A small image embedding model, trained from scratch.
Model: 20.3M parameters, 32-pixel images, arch swin, norm layernorm_no_bias, activation squared_relu, moe expert_choice, patch size [2, 2], depths [4, 4, 4].
Training: muon at rate 0.016, 6700 steps.
Rows from block 3 of a small image embedding model, named by matrix and row number. Rows with one number within an expert belong to one neuron, the router's apart. Each number is 500 + 40 x the weight over its row's rms, rounded and kept within 0 to 999. All counts start at 0. Numbers have three digits each. After the name is the row's rms in percent of the matrix's.
Before each expert's rows are labels from the 100 images, of 14976, where the router gives the expert most weight on average: "strongest on" is what is common among them. Only what is clearly more common there than usual is listed. The data: scattered letters and digits in many colours.
# router: router (model.blocks.3.mlp.router.weight, 32x96, trained with AdamW), inputs 0-95
# up: expert up (model.blocks.3.mlp.up, 32x48x96), inputs 0-95
# down: expert down (model.blocks.3.mlp.down, 32x96x48, transposed), outputs 0-95

# expert 12
strongest on: teal; green; count: six; the character W
router.12 096:451498433546512559515462473445547428480461585552497480507512543498536498465534451513477504478541526413443457546474492488568484545452482423515485469476460586501516455467417454510514453472508456531473505468522456497513464564496428539506511570502541499519563477533506476430501542530545435510
up.0 135:462506538457535445508452588501437552538466506524473530431468532477533479532464474535546482517532507520514513482510486436440525508482523614522465454548508479513511485495497591450510464481512556474470465452534590493411453537459495565445474540489520470487530430509562452464534541561480492524
down.0 184:483480527546495531494571558513565523456546511447449519481418537573469475544498488508459471481556498436519488449468521463538444565525480482558525512468391494454497387503542541541530517494506535532541450544557408522545483477510517452504508493542494465518521551490448496501481412500498486505

# expert 22
strongest on: black; brown; blue; count: six
router.22 185:439510459557498493511500438500564477421544527549496527502483530552505433558559442470489424497471479452450495482480458516463497530454450500579545464527481530497435471522501465583534448523502456559432515486480431498580474503493485518486555517597564480516523461556512512448542512531494526475
up.3 209:521486511546442420559489555457476507543487514527463520494514458524541586461445582509540501508523476518520528477526544392487519517475522531449500484510523450462551465429503476462457520455499484472538502408550507552477454479533536418486519515464456513517428575543564460508516472581525484506
down.3 200:487512447509452490487541596544467561512527389497479500489528448477449512522539598499489487471493514531488506534560498497544490478506420503448483446534493450548509527453562518587489514433489517475541472567476516504470540490532504493452487540538489496519512482406473460513521502565379526497

# expert 19
strongest on: teal; green; count: six; blue
router.19 088:490446523519565503555508494556439488472468474526492505489509556505500515450513433484507500490549496486528431498399554447556507562549491458505468484443487527509552436439473521514551465482518492515544506528544495444504478557471432607566545510463580509569519530484544512465463561432490470518
up.6 012:538454448513588463516497475428462498493598433529530538491495408522486504504469560487463540514542539440441534513411503567434519517523458466447527577493525589527538515532550469485506494482511479502497528455470462467485510494510497441557484480523484498476545558562524487467478519535411513474
down.6 011:511550461522505457548508469503489558556548502468496561539506545521494502525409523482541529394469441604556439452461508466488502442507526505494555530533429476450473516497498486482451532537482504573514508467456541480462487560459516553488507518468469502541432541484564495431539474485505420544

# expert 7
strongest on: count: six; red; white; pink
router.7 102:448519427534513485498478442489550482454560538543541524482501546537524435522535444462524476458474473429446529474443449508437529524444452479582559483471488540486459462508488466578541472542512437567462548486525447526531458502528474517544553509597526450463525454560526524449521509503511490528
up.0 165:524499489553525437546460597511452521508589517510481519486538471461519481544568541506486539452486520504421480496502438585493486492399409411495461480460500490536495525427531494561501550511490495499565522480493472489468485467508556575478493611540531515460509458470475474470491494496502477500
down.0 160:493482475430579498430532592522445529480545370424492464516520496499488542461513495485471486486425483548596465551461514522524481454511493418464496493513493501534508534530546571482538523565555508407519508515461539510510515451503525562542481474445533498457503525435480520488500511521491521506

# expert 5
strongest on: count: six; red; orange; pink
router.5 074:443449400495483486480474484508538444473550506528516528472485540539504429533512475527461466543469441463446531456518418499464519533484454531606589486544516553496432499501493448519523464537505440529460562464465494506540517479492455519544546512572536460467524440576484517456521541552489525533
up.0 115:564450526456501537452521543509509564442522499535530482434426502484516478459514597495485609508541503501493511487502524529595469484534519479509472551481517489488570499511420554429539497450484462529531439478567550430417521529501487495503430462481499513517517457491490545512546465488422472491
down.0 115:543455569528481523559502438511481462427508561547532513489426538471506456489440539483496506488477489541572499486456585607490433487511457512509463513447418566469463547539484481521491502551470485545478555464471500519546507480532433459413494550579505495501463516539476440485532512502482525509

# expert 2
strongest on: count: one
router.2 090:499552473515543498469511464409495489441577554516537443496460531549544468533499445443506475470471521439430538495499420583454536539429468483540555499519501533467495533533492427520561492555503430553478483435485487483524512498508455562503541521545507484496538415530476574473522509542511456494
up.22 118:494511506500497531465499508488524526523526532479479483468491427575483531529443420585501503493531497434561511483499543525522536566450589551567476482498448513491472437533425512485496551470548523557486498387461430485496498458473495426491452463547444547485521572542562473517479497485537479529
down.22 114:580465426468488495494468495506443463498514501529568503501385523509483457464536548491505448510447460559498585508559470555531552454580459445493526455508545524542440547542498427486488510474484543449455513564519508480509527517521532537531480425459528469515489456471437534507562536527464541487

# expert 30
strongest on: count: six; orange; red; pink
router.30 078:451509403508530464504527438517569500475538490508477482489455560542501417571515446470478474460506482471422487450480441507457520517484426519532574529495458528478478497513478495539554434552495445554452555438453534514508498500492490548508568507553548452452519407553509547449529517502473520508
up.0 072:492568434451522557471493478467520485431452480536515549460476513517514462569496505525496478485558465541493503552593536551491541448544482518482477572402488539442508512480467512496487506498549435523523496476504581488441455492528541456408446558448596493470481487475505497505528514547453536459
down.0 065:500518497545461502441548494472530451516380475544550543565564516485481444511459431520473556552508499410603482470523465452515511528485469427432544488521479453493485557496483515478483533481455518463446520449464483546508473478448501527531498480438521504570512540541518535504563540529532499560